From a checkpoint of a small model that predicts concentration at each pixel: decoder widths [48, 96, 192, 192].
Rows from block 0 of the decoder of a small model that predicts concentration at each pixel, named by matrix and row number. Rows with one number belong to one channel. Each number is 128 + 32 x the weight over its row's rms, rounded and kept within 0 to 255. All counts start at 0. Numbers have three digits each.
After each channel's rows are labels from the 100 images, of 14976, where the channel reaches its highest value: "top examples" is what is common among them. Only what is clearly more common there than usual is listed. The data: reaction-diffusion patterns (Gray-Scott). In brackets: how many of the 100.
# convs0: first 3x3 conv (decoder.mid.0.convs.0.weight, 192x192x3x3, standardized in use, each kernel summed), inputs 0-191
# convs1: second 3x3 conv (decoder.mid.0.convs.1.weight, 192x192x3x3, standardized in use, transposed, each kernel summed), outputs 0-191

convs0.147:095129096135140134101108168098123180215129122150159143081089085087131094097113108165071104138142130118123102054133120169148167108150095163133152160104114154089105137125178111116148147060105105135159124115124105122099127084145128100191094146150166081106125159156113151157096087061189149116117164108118118146121106140117133144125088177102137154077151201118115070111119085089090130113148161125127116123104084144121081110143101126150138070109143098143151194083106111201145132148121150199107119132129120096103117121183118126118122182153145165071038093089142116100076138178228178087
convs1.147:139145138120127108095168118121105124097111135105152137116157149122148170130161112157135115139110160113136139165193060093121150102115158124128148094119173098104121141133095045119102124133117120139110119157085164122171096167113091077120109113131163098166146075183152176106109086088130146185112118189129118105146163126136170092156154144095137111200229098169112111142138102206128109095157139101181114137141072154149244107104108139129094112148138119153136124127141178088126131163078146141093076153109146143139078107126123049181126154112079082123121211142214128092093145133071156145
top examples: embossed (75); feed 0.078 kill 0.061 (46)

convs0.155:140095128098134147139113149139111109159073106080116105134166191131175128139087122177161148059118148136092098119157077156106051099196136129148136081156147154108161085112127097115144129108190104155133155123138143119085076113103166100140112128065227130136142132127122241095139117135133100110101104080141098125115108158121110144135140130121132113194197113124141131137139132137142115138120105134099152094166101183146163119124103157163179144145142144100123162126141150179101141155144128102074077155168119171123191115209176132189105126072147087049071106140142177086141087155161124082
convs1.155:162136130125145124146110150116132212169123136192168105170097152142118157114144129143136170147182173103153102114165152158100123090109155095159109137154127113140152133152154150136129089102120116137143142097124165132137146117066131106148162107130131154124129091082138164128134129107122150103153220183121094069087115131128150083079155139159143161105222183205086130136127113120131130147133109156160189111117054137095133124074169134098153188151110116101139148134149143140121054115101071194128152123105133083136157121094144156139145158099130235128146060109139052097105153144100171031
top examples: embossed (74)

convs0.54:097115110046123154126142129144130197164118162185126061151100158137192166159143074158084153149162133129147181130090121108063164104129147145120120121154149193121081187091178078141104119180093111160085198131093072164134130174183122064125117130135110151122112121089168151135139143120197135150097111107138113088121138142135133187103049100123087159142121132092142137094129156082129164126164146153186146129138102122114146135128125114160178183121111126132120189132130197084164103161102111148117096138135133130046122139113061053148145128147064157137154114197144116107153140126155115124
convs1.54:131164136108112128144115143111134119159123171214170139141151111061109177176104156146111146125118134121111123127071148168007103129107122150114161201140100130155115099098107195086084130157189139124098112097106101122120181097127162118151119157099208110130135095181108135132156133105118063086118129114127180129139094122108102129113112124120128180166175190133138107147075143142162131168125168162142161123128083165114136157108144175104136102150166157087099125135107138152065125079117079141116194045083206123111179096155137151144161102137184147130209152118113150138153106152105158154
top examples: embossed (79); feed 0.078 kill 0.061 (37)

convs0.16:071144091098124117112085176124153161072153133120142142127135170162120155189139169113126124130134061153165107112108156107162156141036142117123154162121152148130054199138151145103047149093120159130154166158150151119122126160161111140189182147130106128149199063087146054137149158151143115161095082109148183125150147152155148164155110095153165073136094096170156138132064125159152192123149133112140161134106144194113066145126148151142135143149115154118165148091129159166063078122130124115143134151159142109107146150143115107108124113157094126153159207101144132187090116132031167152
convs1.16:120160174125097144162126151098098164139154186179121113122132090124110105104121106138118159131170047079145153124093166124108117158189103172094097131076143137120160163067110215157129120149143097149103090139117163085146181094107131139100086176128117110126131175068159126144138115111150137094180156128116142171121136138169134173113129137196136183104011213082130128130184091124171101159118124098133144105098084146095017101179103143155144134106139152122138118157148112131086070106178084161160120073110128138137155161092102118105107110133109136155153049154114127109139134117109140112
top examples: feed 0.078 kill 0.061 (25)

convs0.132:103091066125135118106098114102118076154149108103146156089113096112103139121109105116127120160171148136106115092144192145119157107101106094079141125109080106185118169133080080174141107148146095112154159094109161097088090169117123122139146149146139105140146100156157154137113155154113081169104123129090099162084091150187086076102162118111075165161157121101086099137151117142094150145178130158121137162124073151028122131122111135157114086134130131133132180000106081198114137080172150128194167081151101104149203161133097120107184125180151105146196095122141099131135156120167126075
convs1.132:089144152119159146156114145137158125100124100092097093104110134129145074089123182136140149125113117122094158079135150043156178164181121129133114101111118133144123131160162000120105106161078115106139123126158108158082102139116102107123118119165219129118132109116179111119126130124122131190061131098100115094130118151162132152132159139107113128109087079136166132130123147161129169098165111181162136070142175144166138158122133149147101175121159151101134119111126131153131108151136114144063125130204108147107102129102146127127102098152090118167069203149157148133149150135096118255
top examples: feed 0.078 kill 0.061 (33)

convs0.45:155094143147113142103117130101112175184102111138128073138077145116147111098126150106073117113160212107101112137181119097094109123176122087129123201098121140108219151131165107117196128116136120149171057109127147124055101070080097114128107078119197084095081188112122163133102127094102094097165133147101088041137124090108110131070143143114104148119171157160105110122141128123099109107127118143063108126155179082100173131126080111121111191120133127109119145111118127136140121107156138154099102100185134131191082138145138167160132099118127137080090094056068148088167190078132137132
convs1.45:149093134135131070120144086114120165135076127078102102167165109143141149123102153096133137084130117149110146142123153125054139129159119109078181168126170137117141139136142092145111125118151153144134149158098150124129026080124151114040114150148126096118118190160165111145131071171090135105125118136147117157134085165183109126155160124157118117069043185028157159140123164130111118108079121141118161123129227166145027103132125112173116106119156145129139143129144126128131112128087155107114130134156126155129087102134122148092196178142110112114080091122155161142218137111141120226
top examples: feed 0.078 kill 0.061 (49)

convs0.163:119088154138089114116091122093099118163105095102115090124154104130161186128089105147087097148135200107109126101168102160130091094167097103160099079092099109118187101131125123090126098115109117109111129100121159093112126107139123107187105093092243104093134136160095239081101100134135071128104083136096155089134092094128100129132120106088153133197218110081083100113129105123096111113109103095093174080146102126104187114093118116148139153099143098082075200101098112099089105094143119073111139121158102129114135116139128133160113067120163124115095133161104220108102078144141125105
convs1.163:186098091125128141100126118107129122144074123146085105153211116153078045141130122110152195132167195158141066112120142082170110097075123108118163135113121107160140079175125100115059133102063118111183138134160108131124084111121142135135080118102189104149142140128131122170128150177140142093159128118161097146157064137140115174118123191158165138129193091030140156148206106128167137106107135113147131096108085115128106144133127115109113104131164133136128087152088090111093128118112160147142114070054131143179171117130173142185136139114080118120078035141153142122089140136079081128
top examples: feed 0.078 kill 0.061 (53)

convs0.51:132141153086129120112123123149147079167130119096130130155128140139145165154097138151098132181145134135134194119014095181058160088168156158096117080151161162105133103165132073140135156181124134140103186150161069178178148143166171089097098138102090188141127141119135197150139145160142122114108102108150167110130127117124178176126074080139156090147160134134162147145200138121154121159149131029145122131182135106124140138129128132145065110139148151120114181107163144117120141155149164150138080174118160170070155154155141080120135123068203125106124042139160102160115087170159140157
convs1.51:126112186140134131153125144102136139146123135154109069105174162123139141108094120170098134132148179111068131094068025167169141092092080119108131147132100151134135135105195108114037116100180180075130131125150134132129117133159093099074105125152144083136148032117132118143110123071171139126145068130096097101087137135121080141172125119129124107144170095117120177119124125155151159102139182088167153070094097133167060112147138111179130130102122110133127140141071136077127144098160095136073123152101170163082081132106186063121085165118094173157146106126111185128087123170063167109
top examples: feed 0.078 kill 0.061 (46)

convs0.56:102105140131105127124138023103104097079171113153160133101116070172110179106123144144162112152104137114118174138063133180095090100141116091101105098092088112109140146146101098161156128115139129072086173108076038128195148117111129102096081094082148147111115158113107144088104087098167116116119150084095160058091097133107106130116120116087104144163206149107084093085180092087090101134086090088136173128142154067136158109132077122091124076103114111069083169086117069132128110153122115105158112117190110138152166119108142120126085132115142115158157046126112105105136098188141139113
convs1.56:102141156143160119177107137141141103161096125097089141085098118118137130173089117111125159114114083135091147152000102174020099094108130124155176130158127131138115126099119021107123123115062114175113110152154142123092255134148123085124151122130134124110099128120135141115139127118141122161066078142124136092124127130106116120144106119092142114114142038139181159119134146086127137069183134117141132110091085096158105127103103120138138145124185161141140130101107144093133116132136142122130079141103151137131075113063159139108157101171140150139117179153155129192126080065109119192
top examples: stretched (64); dark (44); feed 0.078 kill 0.061 (34)

convs0.61:153125164106092150145120087099110098086139085184127124117126132117162194160123097198107119181101138124106139125074093201067152142131125120145099139137120112095092127158111109138109121139107127168166130118135084159231202150167116114092109108076155130109118166090092224111109118146113135124101067127130135093107115124095121100069078125121168103215232118120121110135192125116113114102132106110122205114160172151134160120120100119119160141106112121096117182156124137099074138109131094116106122119199098102088114113125169125217127096111179149135139082111135143126104123174159138175
convs1.61:152148120122096125161156139106105127159073095169049148151164151127116081137123170100147112132145121128149149122069153165086150150099115121121104106127146112163127168127118057099156174088113133099150144159142137067116255169154140107073124111118128100145101120080105135113108169125210115150111185085152108093140085134190088181101081126151125132174121129057133132128111133134134144136131110131142182099091067127146080115201138125112101144100122158084150103166197123088105102106088136092165126147053166104201125161150130149123102127136104119138188087115111185146177099128113124183
top examples: stretched (75)

convs0.40:152106097163178179163110152183142153178068167150143135185116147126094053135136172100115141097105173143162137150139194148054157115125155117105122153141148162141145135098142098142199163157202146136124089148126163170069073133132157112125109108127136151148114154125162159175126140128136188040200141166144064131159131097167171110127175116159121179087120140170146135109155137130172121149133094175078027152107168093115147145139145185146154133143096138129126141157137125135153125152115155139069149121122146134173101160144116165117161152113138135086100049074108091110157169131177157158
convs1.40:126132134131180140115149058143170137084097112131134124128126188173165131111128130128123135142102088163127140070081141134094143197142131118080136123108204116116141122123157133125142148108068165114134119147073201139109073101108138138077079125160112105132151149135056120106119117113097092126135189126155122110132156163148124111099092100134115145132057196125078112126115141115130133139150105129119117154084180181184151158119136080020065134108109112104138130100168193093094144125099126139155154165032165142186142090118170070104123184128059170107120142150144138156139142150186167071
top examples: feed 0.078 kill 0.061 (36); feed 0.018 kill 0.051 (28)

convs0.72:159102140066095134068125188091087136118130113133138147097102116156045079113122129049155095106135133078096129156165145126129152121158112114066084163093091130149139139111118143109175100146082108102083128089154157119100105155050108128130168070149084106104121147161121058116122106116080092211147137146091103131128121141150120132207116087088123159119093124071111109135123117191103100089125118072108122094098100160102158098091111159120155160106071121096217135110094128125159134074118095108138164086107109108105038109122148152118097111136116104073142192114134113083118101168169108100
convs1.72:100124177149117110111121094137158160137130120163169167138135140111128150139092134084148143104082137151155140149219091169084152112167143089117075140137146154116178181117152155132084120110191151164115055144106115138096087148158159119088118120129149114157120116134136156146122112123108139061153122113104148237130082113108080151188066146124122146060052176088136155153110089064145144132092105146122109140083218123106220126124131092139124064127087144162153147149182117087133135165095168099136137133086105085093120106114121071125159113142179186127139127156116142097137111088103189121
top examples: feed 0.078 kill 0.061 (34)

convs0.125:177151156126157154150144141156160126121116154090110167158155165153141139159161169144135160075143082166150105150034169145135151166120166151103160089164165160095085085163159180159111168152153166168161148169158133171101085154132165151095168155137055171166161133147146113168168162168121156125158145127167158145164167135141165146153099154168161117092088151151164164165099165145167138158166140088155075155147065154154118161162165169162117051168143171160139100134149167147100176155159165159149115155036171168153132162148143127143165149151153089142155130152162071170119116135134158109
convs1.125:101160078117097158118082148126141160154153140141128119128092099106087132102130140110147144122147230165159120084255141180105161098109122158114094118119109092116167179120055126113096127153146124161112142088111225138124221091120128132150075151100130106120139122075140112167140142142178089062152129141108104168100085168117136105143106163168158197106196122123131085167158108108101147147108094123190165129127091140070135116107103150096138100111102126110126118148150159182120100116128116121142155102138147118155109141075070147166121196126142192105163120138045117166128136099129122120
top examples: stretched (100)

convs0.148:110201089179124131187186113128126077092147133130132189113130142106215184140143115195076151185109137143147078065139149106192123158099146137173140147115138119090092067113153081143106149177137142177161121166173142132113144154142140123199163167090154125157163112106129159133145156178096111129095136147159138144149159159098152141170078146158151092150148091139139170138093169088171127096130121062119154141109132194121097143162174174112175128133197156133121112109151151147126142089160118129140108142124128098054093155215117099170144105126083054113126156138171174155120122143123119094
convs1.148:167149079117096143099145131132133162157095144160163134139118156131145179081108099144156162099116175099145155123054135162126120103145112126174134118115127108122130100096110092111174110108255142134143129117143077142153053056127112137130113150140217095171137166145140180102118147135204112189105112122161133059150167183102137093126070100160110161164185134145084123165119107125124123130103099117096163134135080190127255153123092132125142115130112140099152144118126134102139127131107148181124033122104152111139139101094104120119111123111066102147111088097124117149122113141194163108
top examples: dark (58)

convs0.57:119167138102151156152111106136137112133120153127087149126181147135168164182128124183132160161116078185149188099066127156104171182100167150102153128181157161150096079156194093146117174186109177120112115168151050172155148137195134153063097187119088162150179114121124221159150142173106127145122065140167123122162145130142159148132127090165197108118132104117169148156124133117159125133152128029152131154123161127147120162140153175172121137156202169106144185145152138096118141128141136137094131180100147137061120107116144099174154081097147124153139109154158169157124116158131140156
convs1.57:121163075133116154114102117114088103174165158183128099142115120102110145156106112117127155141125153126173096107148159224135135128085101145152130119134130114154144130092073252084067095124082091143145158132106167160105169127110129099089111132097146118129125094094076090147155155148134078091148124158088150129106157161089142103128087121117180159129167199154110124145188128126134170159151109113123186099152054151089131129145075140130096163118090131076108118142103158130127107107084083109133169098166187109148144117083146078111133157090113227113147089097093144175084136161167099055
top examples: stretched (77)